Rows from block 7 of the decoder of a small image autoencoder, named by matrix and row number. Rows with one number belong to one channel. Each number is 128 + 24 x the weight over its row's rms, rounded and kept within 0 to 255. All counts start at 0. Numbers have three digits each.
After each channel's rows are labels from the 100 images, of 14976, where the channel reaches its highest value: "strongest on" is what is common among them; "peak at" is the part of the image that holds the peak. Only what is clearly more common there than usual is listed. The data: views of escape-time and Newton fractals.
# convs0: first 3x3 conv (decoder.decb.1.2.convs.0.weight, 96x96x3x3, standardized in use, each kernel summed), inputs 0-95
# convs1: second 3x3 conv (decoder.decb.1.2.convs.1.weight, 96x96x3x3, standardized in use, transposed, each kernel summed), outputs 0-95

convs0.1:126106122120140103115155135178143146118126122116097111124143109131108148113140112167110088116087166186173127106127128140090147134110109146113115160110069124123104104106101126130141119125139138112155152086100156136137111110098135095131167105122168123138122179112103144083081125148084104127
convs1.1:121073107117113104103159150179124125120131087140138078125084135106118162132147129151106107124116141176175135133111134140127158174128135082132119169096125122126121107138124085174092113137119115131173140130117141137111117108119131107102175107094176126116124172108130135143125146161090126138
strongest on: dark; Julia set
peak at: centre

convs0.36:093115097153129089112139088105100121106112127150126098096148129155090140154117127155147176123139153142122142097147117150106108094112104134103109058134113088110065135152078098093128116119160105127110113146110111127107103089113155122169121105153113165115118116117119133123119154109138116153
convs1.36:160142124089139122107137150109127104160138144089100151172121177129179126089114110117109106158097079133122083139127094097161140137135156130144122136137139187193151113072148116121139141150114129141139139127133148102155143154147112160117120152121120073142152117130130107121107123122121126094
strongest on: dark
peak at: centre

convs0.50:122133109161108152150123149172143127136136120122128119140117156129119158127148139149105102132124183184181122116098134137130115174138130086143117146134075117155149098151150083125121126126104108165154155124088146140149119138132146083107173097138161127110152169099106124087095106124092119120
convs1.50:131105118135134084120166149189124138115114104140122075112082150106121156133152105145109113127125143162159113124117124151100143155089126080111114156112141140121104144153086105171107126111134137121160108148140119178108102108095121139115158142097160136121091158119163166165141137156097138147
strongest on: dark; Julia set; cubic Julia set
peak at: centre

convs0.13:097128129133130140140122143165153121127141110102128119156108133105127145138143143141085088139105160177167127137111148146119138194131120121141104192123086140141154099113145100130132134150097133148149149114100158147138129107126148111103181128109183116135140202116115151092120121172126126135
convs1.13:119103120149121090096124124169136121130095119121134080109123095147129141133133113172127139117122144148145107134111116174106108144099138091113113143119132154122088174192092111163084137112162137148170112158139119159098116134106133150143144148119151162112102142124180153149143143133084163159
strongest on: dark
peak at: centre

convs0.86:117106124149135125143138134140144120155084130134101153124113133155118178105140136126106092147156134175150155123105137130099130125127106107143123147110098120141140107130120069080128171154128163152129136129127143166174141112149133117094157134101156089139137221166120105085114119143130121133
convs1.86:082113144079105111092111109106164077121166131110149125135123148144134111146110144118129124136130102131128128157150116198157107130125186141172148130123118149134139152118123129129140136134171159165146105138148126087134154157143113145123121118138128172160134121150116140171126112109062165097
strongest on: dark; cubic Julia set; Julia set
peak at: centre

convs0.29:145136136094148121113107121103123087131132141152145132130127134143136113138104122067151140104117061030057123145135146119131139130143146142146147110140150138135145158141133146140139131134147154123102127150152129099149154143137110153128081150145086136140128079156150140151156142133161152149
convs1.29:124203134147131150151105128080131139131128169099123171146138091147145115112115138110139144133129133095063128135133118109153120066138121145146140070146118138121139124124164141099145135154114110140100127115130139107144144124135122127141073119146069124133143062137123098102124103109134108105
strongest on: vivid; pastel
peak at: top right

convs0.91:144109093129115092118157097111110140118099130153119102108147119156102137163131147150145124125127162139151141077137088119040124089085065136099095124103130093123080148142067131146125109105156127131107110116115121120119100132098159115138127094141130144118122142153117126141101144117117123131
convs1.91:084123160100151138133123146113179101147153121102108152161131116118169119078116142104133119120146075128123132146141134108183129136149179136161147134141134171134155097105149129113138128151112107126127141115132144080171189122159082141127120140128122088140160123131123108108128088126137110088
strongest on: dark; Newton basins of five roots; Julia set
peak at: centre

convs0.19:106085115143136126134129114170127131127170096103114099140098134111130134138139149165101101118092160175163125137113143152091132195119114121130111161126089131123127140135129070133130132144087152122128138120088156130140144089131151106101178138101182126131115169118125147094111122160127132167
convs1.19:120109126142110133084131120152162117148063127109154099106109110142122141141135128148115128137106111150155119149101151174106110148131117088098114154135115128142103168166135114168071154120169145157165110185123134148105106152122125136112152164108159165101114155122160138116138154139101160153
strongest on: Julia set
peak at: centre

convs0.6:145092123114129108118156133171134140117138112117098109128140118127104143111139122171111086118091165183182117108121103133085142144104103141122137155097070111112105112127098105123136125122138145123149143090103143133132120121105139092119175097137163118126121176112102136098071117145077112120
convs1.6:123091108125122109112172154173125125117127084138132083125075139107119169127137126119103110124122129177175134129110137142124156175128128092124114170107127122123120103132120086181087117134119118124172139139119141139116113103116127109088178111088178126110120176108129138137133141168103124137
strongest on: Julia set; dark
peak at: centre

convs0.72:134116111127099106083112103128104107154132093151137111149137132131156121113131102120145145126100135115121102130088116123125145182122186127121161104171171121159094137130105184125121154117101121130158097093169113110098103144122112154154152153130142129108122146081162133162162099139148171154
convs1.72:124123104110145108142091098127116123085172131134127117113140139125078099183124139150158127141128158103101141129169122147107120104110064189126154097115135086105121112120112147127165090115145151112102139102153119135122125119104152126134087125159093147162098093149115169142118147097131101131
strongest on: vivid; cubic Julia set
peak at: top left

convs0.5:130097132129133114124141137177131133122126116132110108128128131127112151106132119171116109109091178186194120101113104147106136152115116123130147165113085120115124104133112105132125122119130143109156143087104145129141128118107136087110185092139178127125120181102101125092075124163087109126
convs1.5:121080106122114107100179151170121123117128089135131077122080153111120165133145125134102113130117140172172131130116131156126146172122128069121117167103120126126120114132124081177099120137124121133174141137122137145114111111113131109085172114094174124118119170115135133153129147158093123136
strongest on: Julia set
peak at: centre

convs0.76:116126117111164106088114152112134114146123096160160110220143127126146152110125114124101107115092116129136120131072120101142136191144156131162134157132183138148133136115118155126127130129109112111153119080151141107093136133098109150139159123130153117106140151094142148156133114174143164137
convs1.76:132160108136131114141117084133118123109152154126120123097160134153117087148106118120177166136137148094092129131174121123108101092113098157113183091145139132116104142121117172103162116116147125135094126133140107141105112133107145137169086135155090125171097084178137151138128127074135119134
strongest on: vivid; cubic Julia set
peak at: top right

convs0.31:138165138119161132123095130078134102128135103168166116152114137110160125147133139080158160118127065071070122129109127120124126148137162133135126116143172140142133147139129153148140111129138140115088132116148116100145169140107132166086126145133092148140118098125165130156168128164132144172
convs1.31:131187134157129132145116112105126133132128177114117158133151114161133089125111125090158159128129140076070124133151124113129109070125119146125159074151125132119126152124135167091152130133132123143085124133129128132129130143125139134144068134152071126148130068161129123116115111075134108122
strongest on: vivid
peak at: top left; top right

convs0.68:094170120099119139114105128095132107124124104143185100158124120131134143154115127111118112131132099121129125145120111107170139171173165104174157168135165169138180181119141135159108084133141100132108134088133116106118152132094152148104147144133141105122133133138151139178160146153139154128
convs1.68:123145139146133119145103115134138116124141139111109125128165119161131080108148117090182178129149156093079111126165135126110099085111130149115177090146127146117112143124136177106168136101137135131102120123116126137118131121134121141138075142164078123160116081179133133110113101078123139130
strongest on: vivid; cool
peak at: top left

convs0.25:100151116094140129125117156092151118144121103163161113219127110110145172124139150124100109114118127133136149150101140111149134179170166120213123155130168162145156127116133138150119109137125104132109132110104149117119162124107119126118166121121148135101151149125141124147133136173121146130
convs1.25:140155125152137108145126100138120132117163157121109124107156132164119088138120109124175170129138145091086116129158117120109112085107106150109165090167140142109101175119109169110151119112141134132092113123145102146110111147107144149165083144145088125160097082172150149138128115079127120133
strongest on: pastel; vivid
peak at: top left

convs0.93:130102126144129135175129146147143119144102120124105143127108122128108167117141143131104088134152142189162152129104127141113133139130100110146131159112095121142156094114126078083121166151119156159139142124124147168173136120155136112083160133108158086136147211161124110105107109149139123125
convs1.93:067123129095109107085102108112171079130171136107134116131124127151144113139119148115131131133107112130127128172148127183144100126117174144166143130130109162139134180117123129135141146119172162166149118153146133099139133160139122146123121138140128174162130121151129141167117126109054145104
strongest on: dark; cubic Julia set
peak at: centre

convs0.82:149137134084150115110115123091125090134130140147143124138155137137142108131112126073146131109117061038069118150139148118137144134146148142150141115143151138137143147140135147144143137139141149123099133149153142091147153142142109152152085147134093147138138077171147139155152148135160155156
convs1.82:122131131128139129185108144138125142120133121085145144164155103140148108101151147148165146145136158132075126155142099111174130102152126149175145097129124162127145104119136174122173156188095094118123120074142144085155152110139109125134104124156102133142140107134126095141134094122124124086
strongest on: vivid
peak at: top right

convs0.77:117131112101161110093113153110135112141116094160157108223146126122149155114124117120096105111095114131135127136070126107142138190146155134156123159134179148154131126109120154127129126134111101113151119090145147107094133130096114149144160128124158113106145150099142143158136116172140157140
convs1.77:135156113135136111143115088136118122110156146125116120096159130149114088156110116122177164133141148096090126131173118126105102092109102143115181092145144129113101159127115172108162116112142130130093121134145100140106114129107145143164086139153089128170094084177140156139128126075130123137
strongest on: vivid
peak at: top right

convs0.12:143147139113150132148115110106131106145094142138155147120142130129162082164110140103136111121121095122096151157139139131131147115137142112175111110170162145171118137083125161100125116163133123132063110156148115098139157171134166172109121147127122120168111120135159146156154133092162174167
convs1.12:131128125133094122132105081132124114127135135127120123115172122163133084134135129130172180151148177093090128117176130126120101100117142148119178088133114129129122141127117152092175137115141135172105128112123123130116126161130136132145080136173082125173123081171129133138116123069121137131
strongest on: dark; vivid
peak at: bottom left; top left

convs0.32:125104089122097111113135100107108111144090088083114112145160137112129135099144150124182161128118139139138124141047145117143159164143146113123142141171122118136092101131137184115132113132087095140139130134133132097118120155163165115156165150123154119112176160108130112150138096148124112117
convs1.32:119118129109162091159050128134095117100140115137105112121136134119104128163149154169123121130138159111118124131141096154114105129119104192148121117097163095106129120119092115133151116137143175102116117069180112091152147110107148145122112134159109165137113118127145130162160143133162134150
strongest on: dark; Mandelbrot set
peak at: centre

convs0.65:119155140133154137107105125107143087108120108165181126174102132154128124149112142063164131126131086107081146119108115101138144144136156134137173128150167139132144177131125141153119102125125122118090109087150123100121143131128105160115105149135086122136136107114166149171169106134158171135
convs1.65:120179123141119131143095108092133127122146167110114151130153115160125098124124127121164163141138154082074129128157137131126103071121110158111158076151108127116125118127142162097161121123139121144089136120118133135121130127128130120140068122162073132150127071162117127108104114073126101115
strongest on: vivid
peak at: top right; top left

convs0.33:141157134108158124121101126083126095126134114162158120140121140109152125151111136068161157111130056053054124132120137123121128131138140139130131120138163143137147149151135152144142121134141143121091136140152125103150166138118130170102105150144093148143115086132160141148162134153141142159
convs1.33:128169140156129135150113117089127130136127168109112158140148104159145093117125128086151152124130140070065116134146118115136106068130132153131154072149126138127128148120141159092152142140126122140094122129127130123134135151132136135146065137151068123144138067156131110111116101083138118119
strongest on: vivid
peak at: top right; top left

convs0.10:147095104116134081121140116152082130085114102075064106099146142143107106101132114166156158119121141146126120100127089133111136115113105152102101123090105095076066135119066123132137084103148122091099132122127123105112136141106133133152121130143131134148126112134125122127100098122107110114
convs1.10:116107106112105147110166147121152126135117115135171141155113139107128150127124150114113107137119118152152166146119170127159148154154137107150130156130100128149162105101171110135118111153097085139141162132068179120155145127152130086096153088113151079113168151109092114115105148147115093102
strongest on: vivid; dark
peak at: centre

convs0.9:147083107121125100107170119160129146114150110109085108117147118122095133120137122159112095128095151163154118102129109119065138124086089153092131140094066103108087123123094125112147127123139132127134133101105143135120105116110139100131156113138147107126117165132099137093071109129072108112
convs1.9:126091112123135117126149161127125128119126088138134105133074132092118177127130129132093099119122122174176139127094137130126166168136122115131102166104134114125126089131120091176073115137112115110149132137121143128126121086121118109094180108083178131096125176089119133122139135174123124132
strongest on: dark; Julia set
peak at: centre

convs0.4:141094117122131096106159123174126148113155122114087104118136114124103134117138113173129105118084161173162120105131111135071144126093096150098137152112071121113101119121101129127139117115133130110142138100098147130119114111110139097124159105140163120134131162112090137082063120141080100124
convs1.4:120079104120113113113192151147119123122127085139138096129080132105121168132142128147098107126121132172175140127109135133131155172137133086128112168096126119129125097129123076180091114140120106129168140133113144131117117110122129104081175106096174127111128170107125126132132143163107122133
strongest on: dark; Julia set
peak at: centre

convs0.41:141133137182131143132121128108135128144101130164146106133142114134135154156092131173113193108124116124123132103121115115108089131125139127112077082100127101131093162136080062138120135113185107089127132097100145091114122146153141109157137096139125163067138150119114123131131136147142135132
convs1.41:139151118082146119130145142101139137133177150111119155132111191089125105109120088063128100168122120129131118119149152125113171135102107127113173136164128149144140060106186145106146108127098116129116130143115133159127112103110091134110121139107127075154103125141115145103108140127122107122
strongest on: vivid; cubic Julia set
peak at: centre